config.yaml
dataset: "simulated stained blood smears"
train_examples: 48750
crop_scale_min: 0.8
norm_position: "pre"
mlp_ratio: 4
head_dim: 48
bias: "all"
patch_size: [2, 2]
pooling: "class_token"
loss: "cross_entropy"
lr: 0.002
beta1: 0.85
epochs: 41.2
warmup_steps: 3140
Rows from block 2, named by matrix and row number. Rows with one number belong to one neuron. Each number is 50 + 15 x the weight over its row's rms, rounded and kept within 0 to 99. All counts start at 0. After the name is the row's rms in percent of the matrix's.
# fc1: MLP up (model.blocks.2.mlp.fc1.weight, 640x160), inputs 80-159
# fc2: MLP down (model.blocks.2.mlp.fc2.weight, 160x640, transposed), outputs 80-159
fc1.490 021:47 61 59 71 32 57 43 26 28 41 48 47 45 59 19 35 50 55 66 46 39 55 39 69 35 48 21 51 31 26 48 34 55 45 51 09 34 51 52 69 64 24 30 52 72 32 41 48 39 47 65 50 30 37 48 49 58 68 40 55 13 76 57 41 65 59 60 47 38 39 64 36 41 60 50 50 51 66 78 28
fc1.491 111:47 50 32 65 25 44 79 35 58 67 31 35 71 67 52 63 48 46 56 44 72 37 47 52 39 46 58 30 45 74 54 43 52 37 65 34 60 46 63 33 47 34 60 50 71 52 60 75 37 49 68 43 49 56 53 66 08 52 63 42 62 56 48 59 00 19 45 33 43 59 55 37 67 40 50 41 49 40 56 37
fc1.492 054:67 40 36 54 42 62 50 40 37 52 16 49 25 37 33 63 37 48 42 51 49 42 52 19 53 63 48 39 47 76 16 32 31 18 67 39 49 59 49 49 65 41 46 54 59 56 52 99 53 51 45 33 47 58 26 43 23 41 48 53 45 34 70 47 35 42 43 30 42 31 45 40 48 26 87 71 58 54 20 55
fc1.493 021:74 60 25 41 44 74 37 50 75 53 28 63 31 35 70 27 59 42 71 42 53 36 38 43 57 35 45 33 71 61 55 17 55 43 56 37 21 56 62 80 43 68 44 30 49 52 44 48 49 69 36 65 60 44 53 50 55 22 51 50 41 56 60 50 65 53 21 72 45 52 62 46 39 64 57 65 41 67 38 27
fc1.494 102:53 42 52 46 46 65 47 58 44 57 36 61 47 35 50 76 60 53 52 53 61 51 68 52 36 48 75 50 48 44 36 47 67 26 37 57 71 55 36 29 70 35 52 44 31 39 34 51 33 40 54 47 52 50 63 43 00 44 54 27 39 64 69 23 00 26 48 56 22 43 60 51 31 47 46 50 20 29 47 48
fc1.495 191:54 45 19 53 60 47 50 49 50 68 28 23 78 51 21 51 19 55 68 72 33 29 59 65 52 42 99 28 57 56 53 69 42 44 61 35 55 53 12 35 25 36 55 58 77 64 60 56 57 72 75 33 62 23 48 66 45 39 51 53 49 44 51 60 31 40 14 59 55 35 61 36 46 43 51 37 35 39 54 59
fc1.496 120:55 33 42 60 48 50 68 38 46 51 33 40 42 50 35 58 44 35 46 50 51 54 53 42 45 48 56 56 43 62 50 46 51 27 61 33 47 33 45 45 57 36 52 49 58 52 56 94 51 50 60 48 49 43 45 54 00 48 57 51 58 69 58 42 00 13 50 33 32 41 62 53 60 31 57 53 31 35 46 33
fc1.497 018:52 38 64 57 40 48 73 38 28 49 39 67 27 42 60 83 55 75 56 61 36 75 58 49 55 54 30 28 57 38 54 51 53 66 39 43 57 68 61 44 39 77 53 67 57 51 42 62 43 64 34 62 26 53 35 35 51 49 34 21 56 48 48 62 61 52 59 54 09 69 53 58 56 33 46 65 23 32 38 85
fc1.498 119:64 45 56 68 38 48 63 56 49 63 46 58 54 38 50 75 48 80 70 59 51 67 46 79 30 27 74 60 44 24 23 48 56 15 64 49 68 54 49 23 67 30 65 54 35 57 51 40 28 42 54 51 65 58 50 58 12 49 49 52 58 65 66 23 07 36 54 66 19 22 55 57 40 52 59 47 36 33 53 63
fc1.499 128:49 41 44 57 55 40 73 45 53 41 53 45 86 50 34 43 21 63 73 51 41 40 61 46 39 33 71 59 45 61 26 73 22 42 85 47 42 37 48 32 43 31 49 70 85 74 66 43 75 71 72 49 67 47 48 70 27 41 42 58 71 61 60 62 18 33 37 37 49 64 50 30 63 55 61 49 48 48 33 60
fc1.500 087:51 37 50 48 48 55 57 55 50 56 39 46 49 39 46 78 54 52 58 65 65 53 65 52 37 48 77 45 47 40 41 47 63 24 41 48 70 54 36 24 72 33 56 38 30 36 41 63 31 40 55 44 49 40 52 42 00 47 49 34 47 65 71 32 00 17 49 49 34 34 59 50 40 41 50 48 28 22 53 42
fc1.501 104:67 33 49 58 47 70 51 56 48 91 18 62 67 26 53 68 66 65 68 51 54 60 42 63 31 32 55 58 55 23 33 42 70 35 48 63 71 55 56 34 66 36 73 45 33 26 52 76 28 46 47 41 47 59 33 36 36 52 49 39 46 49 72 34 32 44 59 36 44 07 44 66 43 11 60 53 34 43 54 55
fc1.502 187:49 29 39 44 50 46 60 42 25 80 09 82 27 52 59 48 52 42 46 83 30 34 51 31 46 67 41 18 31 71 40 53 71 50 70 67 45 60 54 53 45 16 52 53 59 61 49 87 44 49 52 26 62 57 44 42 51 30 53 67 59 61 60 48 42 42 41 29 54 45 30 49 46 00 68 46 42 48 40 31
fc1.503 021:64 84 48 33 69 72 64 54 85 49 30 48 28 64 41 30 45 49 76 56 36 35 63 37 59 50 49 32 55 66 35 35 57 50 42 57 41 52 58 82 48 53 71 51 38 30 54 57 70 62 48 65 53 53 27 59 31 13 38 68 37 51 36 61 55 81 59 72 47 34 76 42 43 38 63 50 44 56 39 58
fc1.504 022:53 61 56 50 49 47 53 73 50 54 16 45 30 64 24 66 25 60 48 92 46 34 44 16 53 37 31 38 35 68 19 26 53 41 73 23 72 67 47 44 27 57 50 38 38 61 54 57 48 51 44 51 62 50 34 67 45 43 36 60 31 39 70 75 63 56 64 63 48 40 63 39 56 28 60 53 69 36 38 45
fc1.505 139:55 22 57 63 71 58 64 73 57 52 32 51 55 29 44 41 51 45 38 45 57 53 74 40 32 23 70 78 51 38 57 52 61 32 63 48 63 40 34 37 71 44 48 42 43 39 75 88 61 59 73 43 32 35 47 28 26 27 32 48 49 60 74 34 22 40 50 16 24 37 67 69 58 28 59 70 23 27 59 39
fc1.506 141:54 53 39 73 36 73 50 32 25 57 32 76 41 46 52 50 78 53 39 45 67 58 44 24 42 82 33 05 55 68 54 34 64 70 36 60 64 49 54 56 43 64 57 31 34 23 56 78 40 44 60 23 16 45 51 49 35 31 54 38 48 33 57 49 34 43 61 27 49 61 57 75 66 33 53 59 49 42 44 36
fc1.507 019:59 54 35 34 61 63 54 60 37 35 00 64 31 43 56 54 63 25 70 73 60 33 76 55 60 61 68 38 20 56 41 44 48 42 51 49 41 57 39 61 36 50 55 61 19 65 33 59 33 56 56 53 73 41 49 34 41 46 49 62 36 34 31 76 54 54 79 57 61 60 65 63 19 54 64 43 31 59 45 44
fc1.508 163:58 50 58 78 33 57 58 35 33 44 47 62 45 61 57 59 77 43 63 38 73 55 42 44 10 74 45 27 53 69 43 38 62 54 55 64 64 47 59 57 45 49 65 29 35 39 56 75 30 42 55 52 42 52 53 64 24 46 71 44 61 63 47 57 15 25 60 27 34 65 52 63 64 53 35 35 50 39 46 36
fc1.509 033:50 42 42 50 55 71 55 27 32 44 14 46 27 81 50 44 37 47 32 70 44 56 22 52 72 65 11 50 51 67 26 42 54 46 25 76 37 33 54 83 45 67 52 23 74 26 45 82 77 54 45 51 52 51 26 58 34 56 52 54 42 34 68 59 27 48 47 69 58 41 55 31 40 28 68 56 71 62 47 41
fc1.510 128:43 34 42 51 52 35 72 49 63 43 58 43 79 54 40 42 30 57 71 53 43 38 60 49 33 29 66 58 47 58 27 75 21 39 89 47 37 39 45 39 40 32 54 71 86 70 74 45 69 70 69 45 64 50 45 67 30 48 44 62 72 73 58 66 15 43 44 34 50 70 51 30 67 51 59 46 50 45 36 54
fc1.511 025:53 35 52 55 34 36 31 54 19 90 53 38 56 51 56 45 67 79 46 50 59 55 75 25 21 29 58 57 41 37 46 38 33 51 62 34 36 46 67 37 67 48 58 63 52 61 31 40 58 43 45 45 70 58 43 73 46 56 45 52 61 41 66 40 53 17 37 61 58 16 66 61 84 36 40 60 51 58 39 49
fc1.512 110:55 49 53 63 36 39 61 42 37 47 79 70 38 46 61 66 46 67 43 55 50 44 36 45 72 57 46 39 40 67 11 46 39 43 83 41 38 58 50 42 32 44 50 59 49 76 43 26 46 44 62 44 67 64 67 67 13 42 35 73 63 54 47 50 00 37 54 73 28 76 41 32 57 70 60 46 61 39 44 61
fc1.513 023:53 55 42 64 53 40 41 69 23 77 79 63 56 34 51 40 56 52 53 61 64 43 36 61 48 43 69 59 67 36 78 31 52 51 78 53 40 68 66 52 42 40 31 49 75 42 41 32 37 57 54 44 46 58 38 36 44 40 47 59 64 83 55 39 54 55 36 57 63 26 58 54 47 60 30 44 49 78 31 32
fc1.514 191:73 47 53 73 47 85 63 41 48 47 26 66 46 43 51 45 67 44 49 43 61 48 52 24 41 66 56 19 47 74 47 48 51 59 44 61 69 63 48 54 42 45 49 21 41 36 70 82 50 63 71 35 22 46 62 60 41 24 45 55 48 43 69 57 43 30 48 06 49 69 34 62 53 23 56 61 38 39 51 21
fc1.515 153:53 54 32 60 29 47 38 14 30 42 41 50 11 58 58 75 68 47 21 48 57 69 23 30 68 78 27 37 46 71 55 21 65 26 42 36 48 49 60 60 54 61 43 55 38 57 30 73 33 17 39 33 39 62 35 59 27 50 67 49 33 37 45 42 26 38 62 52 28 56 55 50 59 43 54 69 53 43 29 42
fc1.516 095:61 47 47 57 38 40 67 60 31 54 41 38 41 51 48 70 40 76 59 71 36 40 55 63 51 42 72 55 42 39 23 52 40 25 62 41 58 41 48 04 66 07 44 61 30 56 45 44 37 35 39 62 74 61 48 65 13 62 49 60 55 71 49 11 17 32 46 61 27 16 60 46 44 53 67 47 38 42 49 58
fc1.517 067:53 45 40 69 50 81 56 46 44 62 23 56 50 36 52 66 59 50 56 47 60 63 37 50 16 53 46 45 56 46 50 46 64 37 41 51 64 57 51 44 50 55 51 33 57 24 56 99 40 38 57 31 21 46 37 48 21 52 49 32 53 34 68 42 14 27 51 19 53 39 61 64 55 08 55 63 45 43 41 33
fc1.518 197:84 25 53 84 65 53 67 37 28 65 60 85 44 35 57 50 66 52 49 62 41 72 41 50 10 60 58 38 34 49 46 65 68 63 70 56 67 63 39 43 43 42 53 43 28 64 71 66 42 58 79 44 50 38 76 68 47 31 43 70 56 49 42 54 34 28 41 45 50 61 52 77 51 36 37 46 38 30 63 45
fc1.519 083:50 47 42 56 31 50 57 46 32 38 33 46 49 46 40 81 41 69 19 61 43 69 47 35 69 44 37 91 54 37 45 29 66 30 39 71 34 37 61 40 58 44 49 47 42 30 49 46 59 53 18 66 45 55 37 49 07 65 56 51 70 48 57 45 15 44 54 51 32 43 69 54 52 57 91 86 46 52 33 54
fc1.520 257:83 46 60 47 54 69 64 63 26 51 51 91 13 30 58 46 64 31 28 55 47 56 59 15 48 55 52 42 22 70 33 47 61 60 52 48 73 61 51 52 63 42 31 16 28 43 47 62 47 50 49 44 42 54 84 37 37 26 35 56 47 59 64 18 39 27 57 42 42 48 29 50 34 18 53 60 24 28 58 12
fc1.521 124:52 37 55 47 67 62 59 68 51 59 25 49 58 35 50 44 57 37 31 53 36 30 60 24 51 34 64 59 32 39 61 50 55 36 47 51 68 42 27 60 55 36 39 21 44 42 57 87 64 56 59 40 25 33 62 26 26 31 35 44 36 65 71 05 17 37 47 30 36 39 40 67 39 03 56 58 17 23 66 33
fc1.522 107:41 60 69 50 22 75 64 40 58 33 38 53 42 39 39 48 47 35 48 39 67 45 61 27 58 50 35 57 48 74 13 38 16 29 49 57 43 32 67 55 53 47 49 45 64 34 53 61 60 42 42 50 42 63 32 41 07 52 44 40 58 57 86 47 30 45 79 28 33 54 38 37 60 47 93 86 45 52 29 36
fc1.523 106:43 53 27 54 53 74 55 50 58 40 33 38 46 37 35 38 40 25 35 47 63 59 49 23 46 50 49 78 57 54 59 32 37 41 49 42 49 26 45 55 48 66 44 31 68 36 56 99 62 55 61 43 33 27 46 42 32 48 38 35 40 20 63 57 18 41 38 15 54 49 49 52 52 14 46 78 50 40 50 29
fc1.524 109:56 43 52 43 51 68 45 57 45 48 43 51 42 34 38 70 49 39 25 55 56 56 75 24 38 42 72 76 51 43 52 38 63 26 34 46 62 43 30 40 71 41 45 31 38 35 50 80 51 51 55 55 48 34 56 30 01 42 44 27 37 46 83 26 15 30 46 36 17 45 60 58 37 26 56 68 25 27 62 34
fc1.525 023:31 64 65 50 39 51 73 24 36 42 30 24 52 49 71 62 72 71 74 49 39 43 52 55 27 51 39 50 38 43 36 30 71 22 58 11 55 42 59 51 56 69 36 38 57 48 55 49 39 67 34 32 40 49 54 71 68 54 75 49 23 43 51 33 58 51 39 61 38 65 50 36 52 40 55 28 44 60 55 60
fc1.526 117:37 58 45 58 42 47 64 32 57 33 75 69 44 55 32 67 40 50 47 37 63 51 49 34 59 60 52 46 49 81 25 53 36 50 70 49 35 55 39 42 42 60 47 60 66 60 51 26 51 60 65 42 49 50 65 73 17 41 48 53 59 44 44 59 00 32 37 64 17 81 53 36 69 75 47 53 59 43 38 58
fc1.527 109:58 43 43 71 32 42 61 40 26 48 65 68 52 39 53 68 45 85 44 67 37 48 43 50 68 46 51 36 34 76 03 46 49 38 69 50 54 57 53 37 36 38 50 56 25 68 44 29 44 45 57 50 74 66 59 66 09 44 34 73 71 47 45 44 03 38 58 81 29 64 43 38 52 65 61 51 52 46 42 68
fc1.528 134:51 50 43 37 47 73 49 62 49 49 35 59 42 22 37 67 48 34 27 58 50 63 78 27 41 45 67 68 51 42 51 42 62 32 36 57 68 42 35 50 61 44 47 24 42 29 45 77 56 55 49 51 42 38 60 31 16 40 46 30 38 43 80 24 20 37 42 47 25 36 61 68 38 24 60 71 24 21 61 38
fc1.529 126:62 45 37 68 37 59 50 21 33 57 50 77 03 50 58 67 75 42 21 56 65 76 21 35 41 73 28 39 37 70 57 23 75 49 41 34 53 41 57 57 46 54 44 41 29 47 37 72 31 20 45 32 41 55 49 55 23 46 54 44 39 36 45 42 20 29 68 49 42 53 52 64 63 30 36 57 45 41 37 31
fc1.530 021:36 26 68 73 34 55 33 43 46 67 80 55 48 27 47 74 43 62 65 46 41 44 50 46 49 44 79 52 43 24 59 34 24 51 60 36 52 60 50 43 63 48 29 50 52 79 29 33 53 48 48 37 41 48 50 28 51 31 53 57 39 56 55 67 56 67 46 35 75 45 79 50 56 65 54 69 54 66 33 56
fc1.531 188:52 47 50 40 51 63 48 69 53 50 21 54 20 43 37 54 43 31 43 65 39 50 74 30 44 62 47 71 43 39 39 41 43 30 42 62 45 31 41 51 65 36 35 27 35 36 43 73 62 57 36 65 45 42 48 27 25 54 45 37 39 49 78 35 33 41 44 31 35 08 33 58 40 31 75 61 39 45 54 19
fc2.490 018:61 36 30 66 36 45 44 69 22 70 75 42 57 20 40 41 38 41 46 36 70 49 80 58 66 36 56 74 31 48 40 44 42 51 73 75 32 65 39 63 61 38 64 59 50 53 75 70 09 38 49 69 38 62 55 59 69 52 53 43 59 49 49 46 63 72 46 69 67 36 44 37 48 50 52 71 57 66 46 81
fc2.491 080:53 55 79 39 47 36 36 53 47 41 51 56 33 69 26 39 41 57 42 47 55 63 76 33 56 56 45 56 63 63 40 45 57 39 49 38 35 58 18 50 53 47 69 59 36 47 52 47 30 60 44 71 53 42 47 47 31 48 53 53 56 61 50 45 00 59 41 63 35 47 55 50 64 65 58 49 78 74 43 63
fc2.492 059:56 57 60 62 77 33 54 80 77 63 49 59 41 61 55 29 49 38 35 64 39 57 48 44 53 55 46 47 53 24 70 66 54 62 33 55 54 61 44 44 65 57 47 42 30 50 63 54 54 77 64 65 38 53 59 48 57 52 52 56 25 35 18 47 00 65 36 61 49 47 39 58 35 60 29 23 50 58 61 38
fc2.493 020:61 45 33 56 40 32 74 80 74 47 45 48 56 59 42 30 37 55 65 54 43 38 64 43 70 64 65 60 35 59 45 70 47 51 43 53 59 59 34 58 81 66 62 42 51 41 62 60 44 49 75 65 43 83 47 51 65 64 44 47 44 54 18 62 28 73 55 57 69 57 47 57 54 61 33 59 56 75 52 55
fc2.494 070:48 29 42 53 59 35 57 50 42 42 53 55 47 57 54 37 30 53 54 70 28 48 81 43 54 50 26 42 73 38 47 70 47 85 62 45 48 44 59 39 43 38 55 54 44 50 73 64 71 69 45 70 53 44 70 60 51 50 60 56 64 53 40 64 00 46 51 42 56 51 56 62 57 42 43 38 53 64 57 52
fc2.495 204:38 37 79 40 63 86 73 66 63 44 34 78 28 38 46 23 64 23 49 36 71 44 65 32 36 49 53 64 41 54 44 42 43 54 39 69 57 47 52 58 67 52 46 15 38 28 62 64 58 68 45 53 38 45 63 29 55 42 40 30 64 76 72 40 59 49 70 19 50 46 34 51 37 34 53 63 33 40 49 05
fc2.496 077:66 40 52 74 38 46 62 55 42 62 30 37 55 56 45 46 28 57 77 50 58 31 69 56 37 47 32 26 62 77 39 49 30 57 75 24 36 27 48 33 45 33 62 66 60 50 54 47 60 31 58 43 62 53 56 69 19 34 36 51 76 52 64 47 00 43 59 53 50 32 72 47 94 54 54 47 55 44 37 53
fc2.497 015:20 77 54 47 72 55 50 32 70 76 66 42 45 42 62 67 56 62 33 47 42 47 62 32 57 64 84 78 80 35 44 35 24 54 44 83 61 68 49 57 53 56 61 40 47 49 63 43 41 45 41 58 53 67 48 53 50 56 83 42 75 44 49 59 78 33 66 51 75 45 42 51 61 36 77 56 66 53 44 62
fc2.498 110:50 41 42 47 51 47 43 51 43 45 40 43 33 81 28 52 41 19 50 62 39 34 76 36 52 67 34 41 63 91 49 65 39 77 43 38 47 41 60 57 34 37 48 37 62 59 58 76 71 90 54 61 53 35 67 47 43 44 60 37 60 64 50 71 00 39 36 45 48 54 35 52 57 59 60 44 56 20 51 40
fc2.499 123:22 52 69 56 77 49 59 57 92 53 37 38 70 45 64 30 59 51 68 53 49 61 40 52 44 50 66 59 43 35 51 58 37 51 52 69 51 63 34 46 73 31 40 55 49 79 65 76 54 56 58 48 44 40 46 33 63 44 54 49 12 64 37 47 25 38 35 42 70 46 28 37 29 40 34 42 55 44 48 48
fc2.500 077:53 30 48 51 57 28 56 57 37 39 46 49 48 66 49 40 38 54 66 70 36 51 72 57 52 57 28 41 62 39 48 69 37 74 57 44 51 37 59 42 47 33 57 55 42 59 64 68 59 61 53 65 61 46 70 59 49 51 63 48 59 61 46 54 00 44 53 45 48 47 64 58 61 46 40 40 38 43 53 47
fc2.501 083:53 46 53 49 57 40 48 56 57 56 72 65 58 63 55 48 49 51 59 68 48 47 54 66 53 53 53 26 70 61 63 58 67 64 40 39 54 75 27 47 48 35 71 66 29 60 53 50 36 51 55 44 51 52 66 47 43 39 54 60 63 39 33 55 00 34 41 69 61 62 68 44 35 59 46 19 36 34 47 56
fc2.502 186:42 53 36 77 49 33 36 62 50 44 74 57 66 46 68 48 39 67 48 54 38 59 49 51 64 34 41 53 45 76 51 42 41 42 59 55 32 41 72 63 08 76 59 65 47 80 48 38 61 54 54 47 59 73 37 53 53 42 25 57 34 21 41 72 22 73 52 67 32 66 38 41 56 68 58 79 76 44 51 44
fc2.503 022:61 44 38 56 25 38 66 71 71 43 46 67 64 68 56 50 33 65 44 53 37 43 60 59 62 87 48 56 42 37 52 44 40 63 42 59 57 48 54 36 70 51 63 33 37 49 60 51 51 68 60 41 40 62 62 49 57 51 17 36 50 51 17 53 12 64 43 61 60 47 33 61 38 46 25 48 45 72 39 55
fc2.504 020:68 68 35 47 62 60 51 73 78 38 58 51 42 58 40 36 67 21 44 52 63 49 55 44 11 72 68 55 22 62 70 32 24 61 16 44 57 51 56 37 47 65 39 56 24 65 41 47 64 69 45 55 29 59 47 31 62 22 36 47 47 33 33 40 24 58 26 42 43 87 34 50 26 54 35 33 60 56 58 51
fc2.505 102:65 59 48 75 48 45 50 50 33 43 51 40 39 52 74 39 61 48 51 50 52 66 42 61 52 49 23 38 66 53 38 51 41 86 47 32 47 36 59 47 41 58 55 37 43 43 59 73 54 42 44 60 43 47 70 60 48 57 48 57 65 38 41 72 00 57 70 47 54 59 54 53 69 49 35 47 63 63 65 52
fc2.506 174:56 38 83 60 80 65 54 63 55 62 68 61 49 42 70 45 83 66 45 44 52 40 44 46 51 43 62 88 43 24 48 58 47 57 58 81 53 44 48 51 55 46 60 30 08 49 68 72 49 57 58 65 43 48 63 39 62 51 37 41 22 67 43 40 69 42 50 36 39 53 18 62 30 44 21 44 47 24 63 45
fc2.507 015:48 44 72 68 32 47 52 84 82 38 28 60 54 67 54 42 55 63 44 65 41 56 33 23 43 56 54 49 63 46 36 40 59 55 32 76 64 41 47 32 51 60 65 54 51 75 41 56 64 56 44 40 25 52 54 65 33 70 54 69 33 29 34 64 55 68 38 58 45 50 27 45 58 34 21 46 34 77 64 74
fc2.508 142:63 66 57 53 44 40 38 57 52 54 58 71 35 51 51 56 40 51 55 71 38 68 64 44 49 50 54 60 46 47 32 37 53 62 65 59 58 44 52 25 55 34 74 46 34 70 44 66 44 58 37 86 59 63 81 43 48 64 39 63 52 53 47 58 08 23 49 61 40 53 21 54 29 53 47 36 66 45 77 55
fc2.509 034:45 57 50 37 63 16 52 61 50 45 62 76 32 65 38 41 39 68 48 60 54 56 54 62 53 61 37 69 53 21 61 44 61 63 35 46 65 58 42 53 52 48 65 45 42 27 79 70 29 71 51 60 35 45 69 35 69 59 49 30 43 56 22 47 00 71 43 57 65 52 53 56 32 44 35 23 61 70 55 64
fc2.510 122:23 47 69 61 81 46 59 58 92 58 43 43 71 46 69 33 61 58 73 52 50 61 34 46 41 41 63 69 48 30 53 57 39 49 46 68 52 65 36 50 66 33 44 51 40 73 64 66 54 55 56 50 44 41 52 38 56 47 47 49 09 61 43 50 09 44 37 47 66 46 27 36 35 42 30 38 59 38 46 49
fc2.511 025:50 59 54 38 72 44 45 53 71 74 83 33 53 78 42 39 58 66 70 54 55 67 75 52 48 55 31 63 25 56 45 31 33 33 59 63 38 64 64 73 59 54 33 77 44 57 62 28 43 83 54 71 24 57 35 71 99 47 71 49 59 49 57 42 37 71 48 58 63 36 56 56 54 70 42 41 75 39 37 49
fc2.512 093:42 61 56 33 63 46 33 34 69 47 43 53 50 53 40 34 40 37 67 60 50 48 54 61 46 57 44 37 67 34 38 71 28 61 50 44 27 58 10 41 41 41 55 45 76 48 57 67 69 77 57 42 62 30 64 48 55 51 51 55 37 45 55 85 00 42 36 51 59 63 46 30 38 56 48 36 69 64 60 62
fc2.513 022:43 55 58 45 45 47 52 68 64 68 54 48 43 60 55 31 77 70 56 44 46 55 58 69 67 42 62 47 45 34 31 28 63 72 69 90 50 37 44 65 59 50 65 74 60 64 78 44 18 54 50 89 57 59 35 73 87 55 72 76 52 43 38 49 56 75 54 65 69 32 58 65 48 68 70 75 68 57 26 58
fc2.514 199:66 47 52 38 55 20 51 65 19 61 61 35 29 60 53 50 57 47 50 65 18 44 42 53 53 40 63 85 39 25 59 60 55 33 59 44 47 50 51 53 47 24 48 72 44 83 47 67 54 53 33 81 69 53 44 38 58 63 58 52 32 87 32 28 54 38 40 56 39 28 44 47 19 50 49 42 42 38 40 55
fc2.515 188:39 37 50 60 64 66 51 54 60 41 62 49 57 41 58 53 73 58 20 44 55 53 42 33 51 59 61 81 50 18 80 45 64 44 33 85 54 40 51 75 60 63 42 37 31 45 58 62 45 49 58 59 38 38 44 35 51 56 60 26 18 41 44 38 66 61 33 35 36 35 53 70 40 47 36 72 39 31 50 26
fc2.516 095:40 36 48 50 83 37 48 58 40 51 53 44 47 62 52 28 52 34 52 50 51 35 59 58 49 54 44 51 69 63 67 69 41 78 51 45 42 42 36 52 47 49 58 45 54 64 64 63 59 73 72 54 50 28 68 49 57 42 51 45 39 46 32 67 00 49 38 50 44 58 51 50 50 63 35 30 54 33 66 44
fc2.517 061:58 44 56 49 74 17 54 60 48 56 64 64 54 59 62 38 51 57 48 58 50 58 48 53 53 39 50 58 52 34 54 56 51 62 60 50 53 53 37 53 43 33 38 61 20 66 59 73 40 57 58 61 50 47 71 49 55 45 39 59 29 60 19 51 00 48 48 54 47 54 48 47 41 56 34 34 54 32 61 60
fc2.518 225:36 60 71 27 53 50 35 63 53 42 40 48 47 33 63 51 68 45 64 49 48 39 57 49 40 49 53 38 41 46 48 54 40 60 38 58 63 64 40 44 53 42 46 58 34 51 40 27 51 43 36 47 51 52 62 19 82 54 45 38 21 69 69 17 89 48 70 68 57 33 27 43 12 35 44 28 37 42 61 42
fc2.519 075:20 41 59 29 53 39 73 60 63 46 57 44 52 56 42 44 69 49 41 41 64 34 54 43 70 43 77 65 61 29 90 54 58 59 46 58 61 56 65 49 61 42 55 44 63 23 65 68 49 76 44 51 36 45 41 42 53 62 69 45 63 90 29 36 34 67 53 22 72 40 61 52 45 54 37 42 48 47 43 59
fc2.520 294:51 70 45 19 32 30 52 30 43 31 55 29 25 72 34 49 40 47 51 57 45 55 50 56 79 66 41 52 47 39 42 55 25 46 55 38 22 59 60 50 50 40 38 71 77 57 38 44 60 54 28 66 74 58 23 66 58 71 77 56 58 62 33 63 42 58 56 57 62 48 59 24 52 60 64 43 73 89 14 61
fc2.521 107:55 41 51 67 53 40 49 45 29 41 99 43 59 54 56 47 68 70 72 45 62 52 20 81 47 41 49 56 45 25 60 52 36 59 49 49 50 52 52 49 33 85 47 67 41 41 64 50 28 35 56 64 52 47 31 64 60 51 53 54 58 38 31 71 12 77 69 61 53 69 64 51 56 69 32 40 50 57 46 48
fc2.522 104:20 55 58 35 54 48 73 54 71 81 65 88 24 37 53 51 58 47 21 40 56 51 50 27 65 38 45 52 41 34 68 45 74 50 43 63 30 66 68 50 57 67 30 38 61 37 50 46 60 54 43 25 32 55 62 30 57 51 48 38 58 55 36 33 58 61 71 54 45 54 59 50 38 57 40 64 51 44 34 40
fc2.523 098:64 50 50 68 63 20 47 41 23 47 47 30 52 77 67 30 64 51 50 57 47 32 22 73 58 56 43 45 54 60 42 69 40 67 60 43 67 50 48 63 48 35 52 52 45 64 63 73 25 43 67 63 50 29 63 56 60 34 52 56 57 49 22 54 00 60 59 56 55 58 29 41 57 62 32 24 47 41 70 54
fc2.524 089:58 31 49 65 59 27 60 43 39 50 54 44 41 56 81 42 59 66 75 71 39 39 36 61 46 50 30 41 50 36 48 80 23 78 66 60 50 65 55 42 51 31 39 58 47 53 70 68 53 38 61 51 58 52 48 62 61 45 53 76 52 52 40 53 00 62 63 51 58 64 55 46 59 47 30 23 48 60 39 57
fc2.525 019:38 43 47 69 37 49 23 59 40 71 58 55 81 43 24 43 46 87 51 75 55 67 76 65 63 37 58 99 53 61 41 42 33 47 54 54 28 50 29 65 43 47 47 64 49 39 68 67 34 51 40 59 36 45 51 66 76 70 69 34 79 67 44 52 54 57 47 41 56 36 24 39 66 56 59 65 72 34 39 42
fc2.526 102:34 56 66 53 58 50 31 33 66 49 49 64 53 50 60 45 58 43 75 54 56 41 39 65 28 65 29 19 67 55 43 53 48 53 44 60 45 79 29 38 51 45 62 49 55 45 49 68 35 57 52 36 55 43 48 39 46 41 53 50 31 53 51 68 00 37 50 62 57 60 37 45 38 57 36 34 75 66 62 67
fc2.527 102:36 55 60 33 72 40 42 48 69 47 52 46 32 57 44 29 43 27 62 56 44 39 51 52 49 60 45 57 66 49 51 77 23 65 49 46 27 47 23 46 41 43 48 52 82 51 63 66 71 88 61 46 57 24 66 46 58 51 52 48 38 53 45 87 00 56 36 40 55 67 42 28 41 61 37 37 64 46 55 47
fc2.528 148:54 40 49 70 56 27 61 37 40 41 66 46 51 64 83 47 70 63 79 58 40 36 15 60 51 51 45 52 36 48 50 74 25 72 72 57 56 55 49 52 44 36 45 68 37 69 67 59 50 42 70 50 58 48 52 68 59 44 54 80 51 52 30 68 03 63 54 50 67 81 49 47 55 50 33 28 60 58 35 52
fc2.529 134:39 35 57 63 65 63 55 48 66 44 59 27 76 50 59 45 72 50 33 36 62 59 34 39 46 63 59 62 56 16 89 40 64 52 28 66 54 40 33 56 65 66 33 36 27 41 70 66 44 48 51 57 29 30 53 37 50 53 64 30 25 49 39 31 31 54 36 39 39 38 57 70 47 48 34 63 38 29 57 32
fc2.530 020:54 38 64 63 58 44 44 61 69 53 42 30 50 63 34 12 64 74 44 55 36 33 54 49 66 34 43 70 45 28 31 38 60 45 57 73 13 58 41 51 52 41 85 72 49 47 56 50 45 66 43 89 52 71 61 70 91 58 78 55 61 66 56 59 50 69 31 67 57 28 40 43 49 64 63 55 70 36 27 65
fc2.531 161:46 40 64 67 76 55 60 34 52 51 57 52 57 45 71 37 63 50 71 55 51 25 16 55 48 54 51 56 27 56 41 70 16 84 53 63 53 51 12 27 57 44 37 26 25 43 64 50 43 54 77 44 38 23 75 62 60 46 24 58 27 50 53 49 41 49 59 46 62 66 26 49 37 49 39 27 51 36 66 39